{
  "model": "sound classifier",
  "dataset": "short made-up English sentences, spoken by a formant synthesiser in many voices",
  "train_examples": 26041,
  "noise_aug": 0.01,
  "n_mels": 40,
  "hop_length": 160,
  "input": "mfcc",
  "spec_augment": false,
  "win_length": 400,
  "targets": ["voice"],
  "num_classes": 4,
  "arch": "convnext",
  "norm": "layernorm",
  "hidden_act": "relu",
  "moe": "soft",
  "num_experts": 8,
  "moe_every": 1,
  "expert_mlp_ratio": 0.5,
  "slots_per_expert": 2,
  "shared_expert": false,
  "subsampling": 4,
  "layers": 10,
  "width": 384,
  "kernel_size": 5,
  "loss": "binary_cross_entropy",
  "optimizer": "adamw",
  "learning_rate": 0.00093,
  "beta1": 0.9,
  "beta2": 0.999,
  "eps": 1e-08,
  "max_grad_norm": 1.0,
  "max_steps": 26800,
  "batch_size": 64,
  "epochs": 65.9,
  "lr_schedule": "wsd",
  "decay_fraction": 0.4,
  "final_lr_fraction": 0.05,
  "warmup_steps": 530,
  "weight_decay": 0.05
}
Rows from block 5 of a small sound classifier, named by matrix and row number. Rows with one number within an expert belong to one neuron, the router's apart. Each number is 500 + 50 x the weight over its row's rms, rounded and kept within 0 to 999. All counts start at 0. Numbers have three digits each.
After each expert's rows are labels from the 100 clips, of 14976, where the router gives the expert most weight on average: "top examples" is what is common among them. Only what is clearly more common there than usual is listed. The data: short made-up English sentences, spoken by a formant synthesiser in many voices. In brackets: how many of the 100.
# router: slot weights (model.blocks.5.mlp.router.weight, 16x384), inputs 64-127
# up: expert up (model.blocks.5.mlp.up, 8x192x384), inputs 64-127
# down: expert down (model.blocks.5.mlp.down, 8x384x192, transposed), outputs 64-127

# expert 3
router.6:432461467469423504477547430425495465673532537460554541501460524544440459540484436576457586487480480518452566502419411455442518425502495424486544498478398536548420536500479517459546630537469498
router.7:460447477552402508451548467373490446673468487460513506469466551563478432511507496518470529448468462502456593489464420454446535453448428471535502463457409537519501451497455507489489644484478451
up.0:543502460435561493430553554558514490436552487521466458467553471495632583462476592502549533539516523425444391532436650542463480606552423491520574518515581463460555523481486493505480490430521501
down.0:529584484478525456556495512490525497475537524463510454505572591581444534444515463453576507530452550550472460570449509404490463473486520495496543511566582572455420554487512501523526486437555468
up.1:521554555520518448533551482552464521482542509350448477498488460485384496583496522560519484481492492460572512505540506563471581570496552540575503619504665521526529468496483556472427533489521502
down.1:486489497506480551527614458497567524528528470523446418663497457599551462537424564496420502494514419498463516518475462532492559536496413419487465477439474444514546463516468454571534430483426525
up.2:497552529554570549469499440532518459422600546501468527417521436498600460466525499620519549488523564505572509458533567565516483546571514609479408558485537483557454448507502577514489486460517453
down.2:509445610413455453526460497518478488444552579491460430502453574519458489518480480410429522590513447545440440489501596352549439518513423501509564535500474485433541476461481507498466558495472502
up.3:487598504519465567508536587578482528480583508576571483470552410488467497503450460567534466470535552495472582405580427595575481535491500593399446552457509454438562487500596586578470569447535549
down.3:533566551523481523527444493550508474484544615526539527596546320550505442475551524476463464516463497454500469416566636382380538491437528553409624439520513486478435499522518440480501522534446478
top examples: voice: high voice (100); intonation: flat (79); reverberation (70)

# expert 0
router.0:495569461541529530489531406519561427514600505491638501477463443469521479534482432588519505475444515560495469483453558525521554509489509538486490547541465575508486508475486457538494537482475535
router.1:492432434497499587516467503453486536486439549513519462483605479520477539525470508505483482480509439558484570517505516436489453410539499449495540474486512431498549472524480479481589448575491485
up.0:434442531535579526511481494512466501459496517517431475392476507613445429506551479532485568553451499465518506476483459569503521484461453514479568459567389526478487518521548500497475518493494451
down.0:471520470457590503440523468572534464524402539520489496397511469556494504552495442478475537462506478530540588448512537323585498470520478466484486452454461480558544475466455508628422478488545490
up.1:523493496500473418514529569537507525407536510481487587500464450527534447490401551402498585570483563386471534439585560489511529528472511616485480522523491595500486580520534470484459474504550466
down.1:528519476604473432411433610466491557459511558500506531445516597550547480539476545466521539457556569416490553579538566395575482516551434562513564501517474533495517528524566467572522513514523535
up.2:511565540558553557462395505535482415574600493552440546501403490524557548493554552606511614539587462478541443575482541463496583517514489584517569515587497513579481516512518566533508443540490522
down.2:489477512511489430494535382552488476483487542524466476498508475451468611579502487576529494417491529506457527493464431546556585506508489493460552547483486496528367566448488498570481418465519449
up.3:500461503544446477552417504475321499515526469518565475578457468479514430403443413515457507512505493504490487473494521592490462562527493460475490510462419543573497504504454507448479565487492435
down.3:559547500487376424467427618493552487475482519522452531545470472506510482530439494424536537433550541422422538520455506476597484548515503468517593449472516616534409483486588488522478539468445493
top examples: voice: child-like voice (100); "every" (33); mains hum (27)

# expert 5
router.10:464482509564533538498486510466445538571467538456478497425510504584510453481545421494481410427593468552515542512554442479461583442482454535477474558419347571504448512432485561452484586490490427
router.11:486476452528499613519452484477465497582438444494533405477472505480549482498532389603415408517428484506478544476470515500440519479495433488421480528423379487459476435453427510498506520472487455
up.0:445505489446511432455502548597479514456592493474473523565557422449446462507437522584542513551489526381532571443518542534430557532491489523521535512498562540506546461542502599534504506550534434
down.0:522516470487462527562598478448596526499541505518449458414453476591414524437462518486400592529500517430475462557523453474560471530512500530470554499513561527488444479601522478540524484428546470
up.1:549463483495430494473561394482536508615544453507603484499380417426429530573486459589520477577531537482477466485485406505555475488491544521531461581482511484543553511477476524523430571460503547
down.1:557540562569497549572525580612484462480486569465545460460362499481412523465555483522508473544477463541441507529499518518479534547556586470506417499468588524541441502465502474591482495476575423
up.2:571527565515479592573566464552482556473556505481502528494581430498452489528486493525517568517549621475474601508512526570496476498499507559481442525537556501491536504547446603476446480506515557
down.2:500501423655444515470518477457462520574490520458485473500529510428471541471450507523552583461493451432558572477444378569458506446535536538434485530534555524524555552499567485422492474441539421
up.3:489507410574580532513556391524405520559627511530584536508312434580518590494523550630554548573416470518480594501448503547549493536548443476532503521473498515565578457472465571497581552509504573
down.3:472485505531481569521470485533472589471528505508574461535497421580508502526479514507489505494538369481420464570564522551417550574489554588428509502594507551527536548392546487541478562532526554
top examples: whispered (100); voice: high voice (98)

# expert 7
router.14:525459437519515508493448392521460515597463470548458471460448487567516517529494566508532479386470511577444597530449553484540389526506493431507524483494409503502532510486514483503494499523495483
router.15:493478439475533615578415511495471555525407407479403472493436505589542567439511403576521501394551496515437485481451515542391548502506437445472532486521323550481563519478456399544582569512534530
up.0:475611545482494447468497629540544466447543525475559502552525430491492478469481478526379544583416504446535480523581491568479452533501537525562491475504621453530455464516549634481476481515490483
down.0:494471433543457511584544542473451465412565477555449459433507524528495466490569488532455569610463510471429463557503473517497464568512448486560505535578461497503476427457520582542507474520469496
up.1:473516539526524336471497515590450510501543465437538502534530438522488482575484613578513490587474534487557546450471465534464541516513494524555475569512552474576459433509554506525426519481509525
down.1:585489469562486518466486506478497549594513492452560476739567494594520510500572495510433459490477539503531560435500520382410510446487528521475513499436501493519447547461515475515487496512507553
up.2:504490500493559470453508560577541464454531484479501506521544399429469516555452475548458610507492424428553525455540415517489415420447429497525517564442538497583484433501520583449467513452467571
down.2:506488511605511449557532519482504494457514590458495480470516628538492535512487492546512485536584529435531554449581574468398487496494491543532518497502501410611396458491477546521421424513485489
up.3:472483521490461557455490517477471504415493520484521510551512446458490519505425457596531526445503562545523493457554483510443432437537477530517416517497418551553420476522539531437446541483569611
down.3:522428541614409545538510439383443456420464491516453434584434574550534500430389452517472512471508482441486581525410448469431514569533503472517494485533441516510526464413583523598466524534448469
top examples: voice: high voice (100); intonation: flat (53)

# expert 4
router.8:546502474475459449552477583516504503515478567461487504509461527522493542443458562486516433457516511479452652472545486476498445514519509502543512452472534453453422492501471514503513423568495477
router.9:457492522540519447532463560523524471542469535499481546566467451614548505492465559546480442540541510472499639486542493520468474630479505516473480503524467523509500516474506527512484444556488478
up.0:491517502506514575482490495581526469483541457523522468483511447553492488503569432518485564422467514492545495497459501527457561503491452462497535557432416579595473451505512527504488523441465508
down.0:463446502505497467529548417474495526459483538519445485564503596447504491556562513532559450430476495559430496506580486531566446502502522417472439557469542439476536485507483495590499494534504502
up.1:502591453566490529481499474520441457620619453488499479446463393474501447505521405496434503526439486468507520538431545496494538459417476429453548516508523528564539501508493543495455527431457532
down.1:569364565514499480558439508536472449460473455496605493414420522524485581540483476434462561480431504480526502452503485401526494573503501479543576477489503518520529478495468565508416502455493474
up.2:453477465574533520518462603486486549546488510526542452577410496503445549340516454511442597465406518557532430529502522522468527508500423520439419551451409565600485522504485514431557579513489596
down.2:493547491499511511552584467508482449423510523540528508385429601645524477522532456585493542571520520487430415519525580484625543567502568468514491502521466479520437486479554524547482465520512516
up.3:431537499497511607355457465507513488606534477461527464463467380459542467443492473545498496498485516497499484549459525577485475535447509523514511482531440561480505531497531514618387551413475480
down.3:561519488557443462528426440529502493430531458476380522505492385494470528559513482613536528448550529467483500578473448555514452580518625463499463523456538590478553605525543496521509468457460470
top examples: voice: deep voice (100); mains hum (39)

# expert 1
router.2:449463495503494541423574454542471484626541557491501478496457442501481538508430522630425499465467470495458693494507504463436486486504429442492497460498476462561472453513539517538450515576492507
router.3:460488500478475571571520390524584511644455520541578498478398507460520475497493444623487587422526475563495505494471436493510413381520534553489509446533401516607472515529457484483508566623458467
up.0:475478432514483424527471485474442474513611422548535493540551427546530448496502520479511575587584515437564500591491535615482494549596470554543572567484619579514491527493473543402443531546492475
down.0:495458515497501505490526498435462437537482438528415514512513726514500470554413588469506500467522519542514476479492428538527438497494419515519547475490564512487544537463419525503472431410515555
up.1:525581490478457529469537622587378443548508449467472475542426433419463560549550562505452495570489529437434540434542562496441516449443438510439444570420563385514501519414485576539455450439559522
down.1:543529563460514544478466475468514448514490534513459506574565486538506528524441527474501513557503570508482460421526439453505476424438476566528570470566524441497475562451577556574480518507476553
up.2:535540485486536473556593492497541473522649509443526465502552391558521409517442467569451543542451493429572473460482540585425528529438505537499497520507524555526456525512484586492480542465491469
down.2:496438495535418479528460438498481447508528577488500538472464595488370579501454458431569526546516476465430513454432442529564491447494557528515482510476559534497545584455606398435549485413535418
up.3:562495541514495482527507579459499485468552455458482421524448438454417463554452496479531506676474417422543558480447579531486411591485511491535493585464575558575394536520428515491488440523503513
down.3:446474539566486467542545430470367530450476519553531481532537516594533430526485540497503530501538574522456467554491472572548473526510454509495587466544505474582494469515480702488520477574490551
top examples: voice: high voice (100); /ɝ/ (81); intonation: flat (70); reverberation (54)

# expert 6
router.12:519481516530541577457481470503531523563460505490448502489491519570499514542511502473560460515507479566452601480522424521478500453510518508454484511568401506521449450492475490512558540421514448
router.13:525435472492498550530451539473473541621427456451475474517482547573496504559530401462454472497482482567496584489524482459426436391528458491479513550525380516486474512455428480486560581495538459
up.0:536552440522500418419509622602542447469591467490512472490469314508511451532450516494533548573491482379539536554505532534455471521544433473550551535478570504546410572507547589504480475526496534
down.0:475474536565404495511481557533495529396476442501400521437412578482498493456490430490527528527497576391489514548450469474631470469528567501512522489526440564469464422501515530469475506513517466
up.1:466471485498500514546503428589543491502595538494574523479518405512564459582453538589526618520436477481513492599388585534531446534483457433477600588488476519539527551504487562514424502539500528
down.1:422495535596430461462530427478480458494486470517406500467442628385535473548459564433539531501553419473529513564362449449567427426511408525512485528467480447518475499520513538495561462524512529
up.2:378528528453481492459503551506476462427570510512531535464537464387442431541406498588533567474487445407474424540447554468457459526493439504528470499457597554544483543470533541496477550446543565
down.2:426552496509412553526569415504622509507540548451522489487463439616420539442450482540414491554536607494388473531459409403495458528564462467508503507491574488451450442497485549516534459460556466
up.3:443486552456516495578518564531489509488539412526543475474495351446545561469478441587485575487468489475582524411503448567515418431506443562550484558467473517506525490476447489475453478465507510
down.3:474434505584497413567532409508541507435520450548468510512456701455492448502596447490448526514513470445422448417542506471514506578519528484515426545467516486540528513501451458491462388522393551
top examples: voice: low voice (85); whispered (26)

# expert 2
router.4:455527501548488472459470477518484528616482473511571411584503473402448469484544489427535515496528540556455600494471432513486481478520534434503427479538387500491477491463475490480446601412502511
router.5:509520466570472518505541443483434550630529497510551485514483515526524553539575501483503454502507503516436620445559511456463496495494457441424468498492401441410524422560486494489478592443477526
up.0:464512436498574479491515516545437461556555463510633558472363380484474516512527503525449513545466561457552460478555499596512580513484505501560485560447529516637480508509510542478486559450528512
down.0:450538514513471525552454550541482470456484498532418454483476522562482526572440537576553452489526531514476528520568523494442579552604608468464498498549563430533453526511507499564457435483496510
up.1:493500503493484577640458472588567490468550491485401439508495435567613454489504526552520558499475521452524510489418539547542467485495496446493587496580510604573552557491414555445493522492488507
down.1:517457516516448456476504448497500417538476549483487503498470611379436503496520493531497579550565353456523503572386447466547459472523410464515356537466545492546492508494517529587478533435450565
up.2:484513470505524566534487500558548575629526578547556540520233462438483561526513560510516559565599542490535531569501521473571521508463499448479510504498474453490531556523513541467537500447542585
down.2:490469510515550516550472478536522538468603498488537478486475611499516487467529498537505527557561560533418452423527572530516473561465563498519507449464469512525494544559512466467520544555492543
up.3:470562509532556550485467484495498476556574477516554420470427414490464489545522453543530520502550557531526502478441501520463596548461498522583510576531479588479460483547569512532473512450520517
down.3:527503536515535471598430445522471507435491486495508435527482614438402549506508492578446471537554464519387464522501519552471498588573457493499450487536538506550466501507496461522471557462441543
top examples: voice: low voice (66)